config.yaml
train_examples: 245000
image_size: 64
horizontal_flip: false
init: "torch_default"
optimizer: "muon"
muon_scale: "match_rms_adamw"
momentum: 0.9
adamw_lr_other_params: 0.0024
batch_size: 384
epochs: 17.6
warmup_steps: 560
Rows from block 3 of a small image classifier, named by matrix and row number. Rows with one number belong to one channel. Each number is 500 + 40 x the weight over its row's rms, rounded and kept within 0 to 999. All counts start at 0. Numbers have three digits each.
After each channel's rows are labels from the 100 images, of 14848, where the channel reaches its highest value: "peak on" is the class under the peak. Only what is clearly more common there than usual is listed. The data: simulated grey scan slices of phantoms with and without marks. In brackets: how many of the 100, against the usual share in percent.
# convs0: expand 3x3 conv, stride 2 (model.blocks.3.convs.0.weight, 240x40x3x3, each kernel summed), inputs 0-39
# convs1: project pointwise conv (model.blocks.3.convs.1.weight, 80x240x1x1, transposed), outputs 0-79

convs0.23:492545448486478421569551506521505523450490459547441471502562499534485455439465502412522478513483477518520576540497550523
convs1.23:464522493469576483490500500500500553500578573541449420500500528500500500549515500500517457488500457517562500500461521518472517597477500454515487500426500500547536557439494421467548556554549576515500545500500500570557539500500500465414500421
peak on: bone (59 vs 4.7)

convs0.154:463538507526481529463449535480484486473486519571456525528522406440496526458495455529541521464458378548508511481453494504
convs1.154:518452511491494499611476535500510500500430573586500479500500500500500534500500500418500420526500543512533564498544500500465536454422500522553500507451569500500457492500537500477479425519423500422500608505558513440532500500470500536500526453
peak on: organ (50 vs 16.6)

convs0.72:500519528499526465534474429518484466525549524460535521512549448450452532528525490533403492478586521452568521445532484453
convs1.72:500500466500462500515457472574410500520500501500453500486549440500510393500462500526529500483402437447501523513501534460431516473474536470535500549507516492500500523461402500495500500488529470523409500500446486457477394460468445443500500569
peak on: lung or cavity (46 vs 6.1)

convs0.33:523451511519520452507540500462472528472544571474586520499484411465494514527532511539536508512452502414508584559536531499
convs1.33:500500500460590549463480500500520500500500500500500461500500472500562422612450500511500519487512531487533500437464494500505515480551504419500568500586518429375529474500419566500518500503500500518500500500559504594471464500517425494502500541
peak on: mark (45 vs 0.5)

convs0.89:516483491532453513504512459579444454515497499527607489529516414530485489470486470519525510471550515450465516395546522484
convs1.89:538535500500500464492502540543478434589528500487461500500447505492500452591540469500500502500500508500468489489531500570489386500604500411574528562577549544467461494458482495522507479500500467447446437500480547500514466500500420544528495500
peak on: lung or cavity (49 vs 6.1); soft tissue (40 vs 17.2)

convs0.178:574493510461445490454480419544541486426532456486534513511488476505471428496398453484531482506492488528554467555475469511
convs1.178:560466492424500460500500464518500460560527500579553503516500481528500500500460425500417500588582446453491475500500432537441531500500500504472500549500501500587500562500505500481471500477467600509439518442574469483477466509419500516523500548
peak on: organ (78 vs 16.6)

convs0.210:542559513495475543541454406536477515472491466507524537543529549528532507523539510493474591588469486508486477518557482577
convs1.210:520500483452525631489513449500500560483483453500527467553521452523520500512461530500557428435488512549458588457467446500500440505500533500452531500400476506500500500500427490432500528500461549469573474500446542500579500500500473551463500510
peak on: bone (59 vs 4.7)

convs0.107:490448494421518477519513491558512436565535582486484477482461521492563448483459494521539503502532507526512592419477464466
convs1.107:479515442500500457530402500459545500438564500500541446455550422500483439500535522500468585500521483414524500523558491500500500500527433492576523509500472500572431427498454417470530416500500500560508521471500500469500500538552549500486506504
peak on: soft tissue (77 vs 17.2)

convs0.7:509527522417533558514424462465536513476540490448520508430561559521503543523483490478490522584515505459514516456516559433
convs1.7:500537500399459432405498528478500567500500544540503480518575438516500524466452500530472455450492458508500500568489526450500542500500500435459482500538523511500515554472532518546475548500500500467495515369441556526534463533500500500576551556
peak on: bone (52 vs 4.7)

convs0.103:499508474499473565538520479454529503554549396512509480484473502544445449493528500493453376514489525526501493462456481438
convs1.103:500500595449547500500426537500500500500500500500570508500490496517513500447500500456449500439500513578530450500500500500499475500500400500431500439500484500469551398555465578464568500437500573536460461495570443484531500458500429500470500522
peak on: organ (59 vs 16.6)

convs0.62:504437518519516547449511568489486459456506460460551496464498485604470555455546549493490461460495494471509485416448550510
convs1.62:506469500520500500476500488500512452464423464496500495524462524542500403537567500529450492500528497557538484500500500500500500490547486600484480470474500498382547418500444500358570481461444554500515500500500419500500530493542465481494530514
peak on: lung or cavity (29 vs 6.1)

convs0.50:397402472483453458499524505480482512496453479553482482506474535498486473515628519546526432498462536524507503492500484489
convs1.50:513500556500575489454454567467462500476408500431500500597500543500468502468572500574514487539542489466475540480550507429500415500500496487483496576547465500487461473514589520500462500457465535500513460536544500483500563485533500437426468523
peak on: soft tissue (57 vs 17.2)

convs0.59:509446469500475522508428437466484474497531508473436479470439489565567491515527484472529459519509467579572434562542490514
convs1.59:500500500500466483557527538448500420500478449453526524500500500500552484500489524422524500500554500463480467541526456434500413500428410551428554490500500500500500500559500500500484531476500587549500485501401400500472460500566517500563449501
peak on: soft tissue (39 vs 17.2); mark (26 vs 0.5)

convs0.232:544441507455498511544491512472522514489439489449541505529520506424467446535465532462577505389450514549506528478511558483
convs1.232:500489452451495500500519507457527489500500541498500505500424518500500421553500526566500500500500433511523500451500439554417423429464541507500437524500555455479500500486465432528500423502514565521566560548573498377523500541487488479468474505
peak on: air (87 vs 54.9)

convs0.83:421532503488496472535505562513407471586492430477437529542467509511492540519447491485500512453522564516557521485447473480
convs1.83:500464500510435455416467468516511546500511558468458522488463458472435586500533480421529482522416463500572465500559537500515500500500424506500430500549500505464500427538500515544462524585561500505500486450514535454530458500455415547500500513
peak on: lung or cavity (52 vs 6.1)

convs0.163:540523552442464511468503480522508470548524482471550430541497530457480424481532565489439441479443467459482536503558481431
convs1.163:478367462470500584537500450500553518552500534500485552500521482500488500481500548500500500500508500571500500500500451527417500500547354442526568525500509487540541578500500440500518506468520500500461525447469493500532505482412507500500573492
peak on: lung or cavity (45 vs 6.1)

convs0.151:584529509466528510489490520508471548428441447523447536494449514537495490559460477507517482525520551521456492424458501401
convs1.151:495470418429455375432483500459516507467500494488536541541558455466425500561514500500483477490500500518500498432563506431479508500425500500505488566516500470500516449484500511536528500500521528401453500500462557498576504480559491504571446533
peak on: mark (86 vs 0.5)

convs0.110:474510531498524481504447549613477507500522457574480451529472521482516552564489425534479510476482499566564525469514513565
convs1.110:526456518500500498495444528574500600528500500500546574458468500500500563480569540440564455459470521489488472500519500534462500500500479500562500500554514629482500463516500528500442500500587477500500500500476500500426427452447540585449500473
peak on: lung or cavity (36 vs 6.1)

convs0.147:476544501517547501532466548572455433527495418483485515548500556512513531534480518482517470505508455513537598460417509550
convs1.147:443517454511454500500500559500500568500494500500531580500477470538559521584601538515514500524475480500500500500500419456454552500556438500567539500469468531504459450500539528449585500500630507500497530500493524500514439536438481500500500561
peak on: lung or cavity (37 vs 6.1)

convs0.17:473491514522482526530460441620504425549488472516524546532486466490507445494492528494482473483523495490542548508535505377
convs1.17:573515479485500454511552447589479511500500448483504500438562500504483500500500500530464436500500467500500518500442455500500500475521500494500436500500500552515415553500399500500500525500500438480385545534577465500500474500440428500588437561
peak on: lung or cavity (54 vs 6.1)

convs0.206:509525540534503436461492495499448468532463497466431468580426476485461457572518503490416507538434447513514543518518524468
convs1.206:388477461500549424500500500500532500463500500500577555464504500580500448508459501500510598500485479536500500500400500431522457448505515500439475539530473445476500461461446443532562488500500470500503500613500481455530500528462477487430500500
peak on: organ (48 vs 16.6); mark (35 vs 0.5)

convs0.191:462461484472538447480470520504514517478515534540476413443471465376505515524484503511502423452462468432508527515518493443
convs1.191:500482371450510500583416490520572500500500565464500534446568500500530471500456500420480473519500471553565544500500500500500446533500500500500500497542550500458500421465500524472452535500525464488457500415484451605454500516537500512542500500
peak on: lung or cavity (64 vs 6.1)

convs0.22:541450456603454476551497524515513503421529488477461483474513457480472418515522555484481483548514449496524439498499418510
convs1.22:498455545390500500469500474591500500500517413558500457545500500511445476603499500571533500500482474479535433509446532499474579584500521511500495511461464502506388573532500471468506558487452500500500500500540500538447500542500460537514500491
peak on: organ (71 vs 16.6)

convs0.217:537536402542497506435532479565460532478481462515579493533520497550531450505507539478499435446541471451482509551533550483
convs1.217:578475536500543487551592539542421543470451410518482500492500500509433513500500500529500500513470477489531481564500436435426500503500457500500543500502489512500525536500564500445566500500418527516558431500500567452504490467602500500556510458
peak on: organ (58 vs 16.6); soft tissue (39 vs 17.2)

convs0.27:500502499498492529501503531521448421532472512500460554529507486460539528493517507524512619475397535559449485494539574484
convs1.27:500530517530500485522450500435500537549430520521500509500465574460500490500500500416500424440500510500528500500500485521500418597500471534500439548585500489464501554550496493500490387458451455500510558500500500447598500467514421500484525531
peak on: mark (61 vs 0.5)

convs0.160:575566455544462454458522466490489570476520479496503526518516490519554575509573496506507496503516541528419505543478412536
convs1.160:450500500500542571500500506507453500468555464467422500531478500445460500444540575511500455488501538554573420419577500464472516472530445500500577500500500509474500487453442541469561490426456483576561514478500528474564482552500541550489500504
peak on: bone (25 vs 4.7)

convs0.144:474511546500504554521563585548519448599483514514539497453506528516536536595502485477526572515479513555508539531527482516
convs1.144:500463500471525500500495593426500550520500545509500500494500500500500500549527545514485500500460455558581490500577454526481406500533445500536500537500480500410407500455507500526563500437567519530468557565500457446500398500500560534500500497
peak on: lung or cavity (48 vs 6.1)

convs0.95:510485480579452505476396491466526572485489485595496539533551500469499499488532545468542524556451525519491522576504477482
convs1.95:549500500459463559500529500504514500501563500531465554528500476491362439500500457500500452538518500463497419419593500441445500500500525500596570482569500500514488500563452429459460500455492500500522473491500500500506500548500573488556505507
peak on: bone (75 vs 4.7)

convs0.148:494521513533476525424419533488474501544559530500553523524551550466480571553560518479589550463489551495461530508480511484
convs1.148:601500500500483500500425570500436500572477438587495524500521560563564500500553500452491500475547410500413451500497604572452566512500500500501481500497461500526508500546459500526450437506500515500500538500500486514535479545510462495548532500
peak on: mark (46 vs 0.5)

convs0.2:444475436498498436390428514542488506483510475471537532490469476498477535509523448534541473564467503505562546456509564476
convs1.2:437506551493458537500500500447500500460551500533524510500450500520525620505469463420500479500500526500497472539465500500500462529428571500520497476500489500472540372500470433500500403496461616500500580469500523500483431496500488524509541500
peak on: mark (77 vs 0.5)

convs0.94:479501567471505485445463516464459539488528438463553424469507504532531441535509495431524460527460526555526581520479523569
convs1.94:520474453463500474500444510493500500469521411593500575500566465524424500500463583500469471554494477500500475500482446529500465500500417500500591521480500450500500537484547486429525551416469542470474615502486492500542500545443522500464500500
peak on: bone (60 vs 4.7); mark (32 vs 0.5)

convs0.112:474488473581471510488542519534516533570470444465479470483533406529502469519497473481532503416435539523550582474531486499
convs1.112:543458500500518502500451543500476448551458488450442476428500473500523538500567584579523524494500500500498471500573444518525453565500500463500549500535500451421500477500500491500500495500500456371550500559551412524542453554513500542533451500
peak on: soft tissue (89 vs 17.2)

convs0.152:517456456450549455530455479525579558548470541553539474452475473479464525488512478544540466417480552538523492558543480491
convs1.152:467492526470503500606500500500499456520500500474511500447410462542408516542497500604609500558500500500500500558430567500475500500544535510500470443566397521468514500553513536506479477493493500497538500446495550547500500506500500478500412489
peak on: bone (62 vs 4.7)

convs0.115:469446462495543511483530475532484518504409437505429475489440458454476477566558505510452541573493537487527460555517452494
convs1.115:500500500500481483453573500500500500563442576430506494502544500500510500502518500529500504452500452468553435528500496500453404512510530508500500545420500549539468434540549492500567559500463533439582438570547463570509500540505467500513492597
peak on: bone (58 vs 4.7)

convs0.158:502502559399491426497531511490491492444524494532474465523376508484505541501556553500532509491515501493491506579455466543
convs1.158:558500500445514498500500500514560500501531575453502563532561500500511488472537570537535500500548500561500525441500488500500480464476500555500500500578500581540521500403500470557467500505568561500580417471515508418535500504400493508449526460
peak on: mark (43 vs 0.5); bone (34 vs 4.7)

convs0.14:465408554440495478542490534487532484507515540518478488510537468475426446546561504464468489493434519496542575508426486548
convs1.14:495497584500546437455500523560500508447500499500500520550500491500500519566500500590453500390474557500500549483500500559500507509562466538599443500500500448533511500538500500466509459500452509500500557579498417433570501530501544500417500500
peak on: soft tissue (55 vs 17.2)